python train.py --model="image diffusion model" --train_examples=97500 --conditioning="none" --beta2=0.999 --eps=1e-08 --one_sided=false --final_lr_fraction=0.01 --weight_decay=0.4
Rows from block 3 of a small image diffusion model, named by matrix and row number. Rows with one number belong to one channel. Each number is 200 + 40 x the weight over its row's rms, rounded and kept within 0 to 999. All counts start at 0.
Before each channel's rows are labels from the 100 images, of 14976 (inputs lightly noised), where the channel reaches its highest value: "strongest on" is what is common among them. Only what is clearly more common there than usual is listed. The data: rendered solids tumbling over patterned floors.
# convs0: first 3x3 conv (model.enc.1.0.convs.0.weight, 128x128x3x3, standardized in use, each kernel summed), inputs 0-127
# convs1: second 3x3 conv (model.enc.1.0.convs.1.weight, 128x128x3x3, standardized in use, transposed, each kernel summed), outputs 0-127

strongest on: green object; its colour: green
convs0.8,218,206,142,244,167,249,235,178,192,200,231,102,116,136,200,203,215,217,229,146,177,214,222,160,145,179,229,194,223,268,245,187,159,242,185,234,220,169,239,208,197,165,264,170,223,182,231,167,163,252,224,166,189,229,239,250,290,210,272,268,202,204,156,162,199,231,213,157,230,157,200,131,184,207,203,163,162,180,167,177,222,165,154,226,264,167,186,210,174,166,149,173,226,253,226,118,102,193,250,219,169,170,189,213,247,151,224,162,188,212,192,166,218,253,160,193,271,233,260,254,183,114,171,213,203,247,102,249
convs1.8,186,244,118,167,213,187,205,200,179,198,241,235,267,184,201,232,254,224,167,217,293,192,208,220,287,246,197,216,221,225,145,252,255,173,185,204,261,147,143,223,247,175,261,281,167,214,210,159,204,116,242,182,196,143,232,163,191,262,179,200,168,266,147,218,123,165,210,240,138,284,178,255,164,244,180,229,164,177,325,204,204,251,145,209,174,260,179,178,121,173,241,188,267,153,175,160,176,218,201,165,209,182,177,153,238,231,214,219,180,178,209,172,204,255,212,216,165,239,204,219,185,198,147,192,168,192,162,208

strongest on: teal object; its colour: teal
convs0.41,172,195,166,211,268,267,179,192,212,229,276,224,226,233,166,123,226,221,273,157,243,231,216,219,181,258,213,199,137,262,189,183,345,249,226,178,276,207,186,167,209,209,191,184,169,154,122,194,218,189,186,139,162,202,193,187,99,211,190,191,141,182,251,173,149,181,203,153,174,200,134,334,215,190,224,184,208,163,151,184,166,169,210,206,191,193,226,192,288,204,224,163,206,195,165,153,231,207,238,193,184,234,199,203,219,147,239,210,318,175,192,215,196,211,194,109,232,230,238,185,215,212,174,201,222,190,191,172
convs1.41,194,223,216,213,201,216,210,214,251,161,170,211,233,203,274,245,170,182,84,181,161,212,216,170,208,214,155,211,222,171,169,200,345,108,167,189,174,186,200,202,180,171,183,237,214,218,183,135,245,162,218,162,147,191,209,191,246,153,220,205,145,229,204,269,259,240,144,198,160,208,221,61,211,182,218,194,203,252,174,208,206,167,193,235,231,220,200,180,278,241,121,227,172,181,180,195,192,172,130,235,191,258,232,202,194,242,211,278,240,236,190,224,195,169,173,328,165,158,215,186,211,224,227,225,243,216,245,218

strongest on: count: one
convs0.68,229,155,155,295,180,162,235,202,211,148,181,224,193,216,212,192,279,146,153,208,200,210,151,148,194,239,143,205,245,211,291,280,186,178,192,167,227,238,189,213,212,227,188,232,148,294,172,221,156,188,236,210,206,200,183,225,170,169,328,206,267,235,143,260,142,147,181,183,177,230,197,194,176,252,152,158,251,213,219,157,260,236,214,169,143,211,195,206,183,200,190,239,173,312,227,213,104,208,165,232,176,191,209,256,162,175,214,127,157,210,221,200,208,257,232,169,164,208,231,199,200,158,142,275,199,180,204,217
convs1.68,152,211,193,228,293,155,175,190,130,229,226,224,178,231,178,128,213,174,212,259,173,239,152,153,253,200,209,211,187,141,195,275,212,133,204,227,184,107,208,261,244,194,195,205,183,144,182,290,133,240,241,248,205,218,239,231,122,222,177,202,245,194,191,191,229,220,219,214,170,220,233,223,170,265,274,211,199,205,238,251,137,213,179,180,199,152,218,252,229,212,262,203,275,185,198,215,258,202,148,175,233,237,173,282,181,232,110,212,168,192,201,204,139,241,187,154,166,228,234,238,219,213,140,110,205,250,149,183

strongest on: black object; its colour: black
convs0.92,189,80,166,219,234,237,129,218,190,209,175,200,158,206,196,273,145,232,220,188,207,227,211,203,172,204,276,244,208,222,254,151,178,124,248,237,215,120,208,317,227,132,170,220,210,195,204,234,188,290,158,200,162,237,242,206,281,178,200,227,202,167,229,150,220,194,248,183,195,188,241,212,189,263,268,158,152,221,180,133,191,201,268,216,171,195,128,249,189,236,204,105,205,257,168,216,104,179,151,198,246,145,219,178,210,200,228,188,186,186,183,193,156,221,232,203,221,261,203,200,230,194,166,156,251,197,153,180
convs1.92,217,149,219,157,213,299,313,142,267,163,126,214,160,200,261,135,168,238,216,211,201,158,182,160,208,227,181,139,203,162,169,121,183,253,161,210,245,224,199,240,186,218,95,219,274,225,176,236,213,214,253,169,190,138,146,205,199,206,168,237,275,174,238,175,198,228,117,232,299,195,197,133,226,255,197,155,221,218,190,180,214,210,204,205,258,224,167,187,252,211,161,225,274,234,169,229,245,193,183,243,112,219,214,203,202,173,207,202,220,193,171,266,241,189,196,220,181,180,201,136,243,244,202,222,255,198,202,206

strongest on: sphere
convs0.95,189,202,181,91,238,170,221,200,194,183,154,207,160,217,204,165,137,247,206,155,278,243,172,113,161,168,208,231,214,194,117,136,166,141,240,255,207,269,220,245,234,174,108,156,187,277,189,193,183,219,279,174,198,212,184,191,215,230,229,89,231,249,213,156,182,180,132,218,202,246,169,202,153,213,203,211,122,239,188,125,198,187,213,238,258,235,206,192,189,188,189,272,174,243,176,278,211,227,185,210,243,185,177,219,253,148,229,220,211,195,189,233,180,246,226,237,203,209,176,193,233,151,284,172,272,182,206,158
convs1.95,220,118,207,231,187,161,182,261,174,241,217,193,191,162,190,148,116,197,182,138,164,273,180,145,230,189,180,231,185,169,228,202,195,279,224,260,222,245,187,133,155,244,231,190,202,194,212,201,188,232,292,248,215,187,202,111,222,149,218,180,230,219,182,158,185,176,284,218,186,180,225,151,190,165,202,127,175,165,210,148,109,275,274,226,235,196,224,226,214,231,240,224,169,202,270,136,186,170,226,216,239,239,205,190,178,244,242,196,263,160,173,232,224,155,210,163,127,216,168,163,177,80,191,160,201,231,151,221

strongest on: green object; its colour: green
convs0.78,205,211,169,218,186,289,241,241,211,264,179,134,185,203,174,168,152,244,259,131,259,264,217,226,181,212,249,251,252,257,89,172,94,189,208,162,206,165,170,164,256,176,236,204,193,228,212,173,234,227,230,181,165,226,279,199,257,235,230,218,211,212,223,220,237,205,175,183,205,216,160,216,189,135,222,230,116,211,199,171,155,182,205,253,257,253,179,177,150,201,209,189,180,188,80,237,205,237,186,174,200,209,221,228,208,282,153,206,162,189,221,253,196,213,261,91,205,200,162,157,191,141,213,209,225,198,142,207
convs1.78,180,160,241,213,183,161,175,238,200,195,184,250,177,247,146,248,210,297,124,189,169,207,224,195,221,183,185,218,242,202,117,152,228,201,250,211,242,253,231,263,209,190,195,226,230,190,197,256,260,204,264,171,276,194,204,185,190,209,207,229,242,225,207,208,104,218,165,268,225,208,192,220,160,191,205,172,240,161,179,228,232,272,186,152,262,172,128,214,226,225,221,300,144,260,171,164,191,220,179,228,144,232,148,176,214,195,191,252,297,216,146,133,202,138,232,238,104,268,224,155,228,243,184,211,242,195,239,210

strongest on: green object
convs0.116,166,279,180,201,143,231,196,261,119,223,172,242,199,258,152,213,123,187,171,215,180,219,145,184,255,190,197,287,233,240,248,228,214,193,231,171,151,231,216,196,194,229,208,160,169,186,132,100,243,235,221,205,233,169,223,223,150,195,175,221,217,248,164,237,176,120,184,231,235,171,254,213,217,190,184,111,168,241,246,226,149,270,221,159,235,182,251,166,190,176,194,274,204,200,212,229,229,251,216,210,145,187,157,204,174,185,134,220,189,124,304,237,140,206,106,166,228,148,173,176,205,232,248,168,196,201,174,174
convs1.116,117,212,249,222,264,190,216,246,243,227,198,211,129,222,317,196,222,138,172,152,287,228,183,124,219,235,205,262,214,173,217,134,283,206,201,137,190,210,232,183,237,234,213,146,206,216,210,214,230,210,141,196,190,183,179,218,169,234,193,209,238,228,149,206,124,266,171,170,256,213,171,215,191,173,246,196,154,176,146,199,212,158,259,227,200,218,168,212,190,286,228,166,215,215,240,216,235,240,215,217,187,190,222,199,255,218,177,158,236,229,72,222,242,196,231,262,180,173,243,207,210,102,243,250,201,180,223,269

strongest on: green object; its colour: green
convs0.18,181,175,223,203,163,180,251,196,123,176,225,229,238,196,127,213,273,192,189,237,153,166,262,281,194,227,239,220,210,265,221,170,198,231,203,158,193,200,213,202,201,111,143,180,203,119,193,106,252,163,217,161,183,182,204,220,223,208,308,292,204,139,173,193,189,187,182,186,217,176,198,130,181,194,217,121,250,210,221,148,269,176,235,221,234,164,218,220,218,89,215,247,243,200,193,162,157,173,127,164,198,180,188,162,179,249,260,204,212,261,264,160,238,185,210,280,191,215,218,145,228,202,168,211,176,173,168,240
convs1.18,192,242,172,164,213,163,234,183,270,203,221,230,290,156,241,241,231,246,236,200,342,153,290,201,205,126,211,193,165,189,211,182,166,243,190,169,194,227,207,163,240,207,136,234,182,235,194,206,210,160,207,224,205,113,215,258,250,170,232,185,173,240,216,206,189,217,211,183,202,188,192,264,253,197,167,227,165,179,235,163,237,266,244,212,212,193,250,204,175,215,229,176,219,224,183,251,206,181,221,234,195,250,201,88,183,153,242,135,237,164,194,142,330,200,169,113,155,159,162,143,182,233,181,214,221,158,205,201

strongest on: green object; its colour: green
convs0.11,221,258,175,122,226,207,179,229,173,176,161,210,185,246,210,185,190,177,286,170,201,155,170,202,204,161,172,196,214,136,217,165,186,246,154,160,163,175,133,121,173,139,181,159,252,196,179,217,222,214,167,147,235,260,210,192,175,184,95,168,248,244,186,189,263,214,177,246,235,242,190,212,241,148,207,178,190,280,259,226,261,184,251,146,178,168,173,135,264,164,222,212,174,153,188,179,220,263,240,262,220,207,181,225,272,294,235,297,174,145,186,199,282,193,159,215,195,225,179,246,192,219,182,228,230,198,222,129
convs1.11,157,189,126,222,183,199,192,202,233,242,262,104,216,225,143,263,183,240,210,225,194,202,172,225,209,167,207,222,159,183,223,221,191,206,174,256,206,190,195,227,199,169,196,192,161,227,201,203,159,188,160,191,180,213,178,222,227,260,174,188,165,188,249,191,261,208,212,211,325,113,148,222,136,242,179,259,218,195,97,166,226,170,150,181,176,258,131,176,271,215,192,165,177,218,219,261,211,204,187,212,159,291,125,238,250,87,168,168,222,255,166,260,103,167,190,145,172,173,175,148,185,202,174,214,208,179,188,170

strongest on: count: one
convs0.6,245,211,188,237,219,236,199,239,233,209,186,186,254,208,123,206,163,272,155,109,230,177,203,152,162,175,214,172,189,206,205,234,226,157,185,235,190,158,273,301,169,166,224,228,143,208,175,136,266,218,154,178,178,173,134,107,249,210,204,141,149,176,265,213,182,170,174,125,294,292,174,217,223,222,213,237,237,180,232,199,215,206,166,154,168,203,184,311,232,226,188,221,180,256,180,203,212,190,237,253,178,226,224,178,187,212,209,165,252,189,168,242,263,174,202,170,186,226,214,170,174,202,178,110,120,205,147,183
convs1.6,202,259,250,160,210,195,247,217,248,207,197,257,206,238,253,227,227,137,194,181,216,153,250,166,215,208,241,176,169,180,221,159,194,260,250,168,241,217,195,206,238,217,149,183,152,208,155,206,240,193,195,263,193,161,213,250,216,214,207,172,110,252,228,227,105,242,244,243,231,218,254,210,237,177,220,270,126,192,225,211,207,251,153,178,197,219,195,237,142,151,236,194,207,195,261,172,198,191,212,224,193,203,137,104,218,265,250,218,56,188,226,117,171,244,266,254,196,168,233,194,156,215,191,247,126,191,169,227

strongest on: black object; its colour: black
convs0.125,210,235,126,194,141,205,196,194,253,162,238,151,279,146,237,187,189,183,118,101,272,201,154,183,150,162,175,198,212,191,200,284,192,204,229,173,208,194,140,126,212,213,186,148,218,133,251,194,167,202,187,137,210,197,179,251,243,164,213,184,176,177,183,258,204,210,144,246,244,184,127,231,181,225,183,203,237,259,186,204,288,219,226,222,201,241,172,200,152,201,265,250,283,185,170,180,267,254,194,251,168,168,161,224,215,159,189,116,226,215,273,149,187,153,183,161,204,174,244,267,217,183,143,237,220,203,218,247
convs1.125,194,171,172,186,127,227,179,172,178,206,201,190,170,166,205,142,192,136,92,113,230,244,164,135,310,183,125,253,200,137,218,175,222,208,169,261,193,234,277,167,185,283,202,114,199,149,167,233,217,232,205,218,182,162,158,214,203,186,200,210,196,231,217,213,231,197,167,199,258,215,239,184,229,101,177,166,137,198,241,267,212,190,243,191,209,191,212,203,181,218,168,245,194,218,181,242,170,220,190,237,249,229,262,227,252,221,284,252,167,213,145,203,235,189,192,178,177,285,134,220,221,169,190,285,156,222,192,210

strongest on: teal object; red object; its colour: teal
convs0.119,154,188,165,205,258,238,216,170,116,270,207,222,251,233,161,140,217,140,224,162,198,186,168,151,250,267,201,203,143,202,195,223,298,185,167,203,194,232,242,139,213,203,221,166,181,199,204,230,288,195,239,199,180,183,147,125,147,200,180,175,164,198,209,180,159,186,211,157,159,290,193,146,166,218,190,172,205,79,208,256,161,171,241,161,146,292,176,238,305,160,205,206,209,262,190,195,210,223,281,174,203,256,193,208,199,211,177,196,188,230,190,192,268,214,141,183,192,231,190,261,254,266,194,215,203,162,169,219
convs1.119,125,203,253,205,111,232,233,202,160,202,153,175,252,209,209,210,205,200,110,132,263,167,108,171,224,158,213,224,217,175,211,177,258,160,176,199,193,208,217,97,181,252,192,187,203,183,145,184,218,245,228,228,151,197,159,214,245,216,167,206,168,229,198,193,198,194,255,145,166,98,246,205,198,90,175,200,197,301,251,194,150,223,239,220,203,164,233,215,301,192,198,221,181,157,205,218,151,206,108,209,235,235,167,234,197,176,213,193,225,174,189,190,127,232,214,241,262,252,219,149,219,273,217,217,210,206,177,168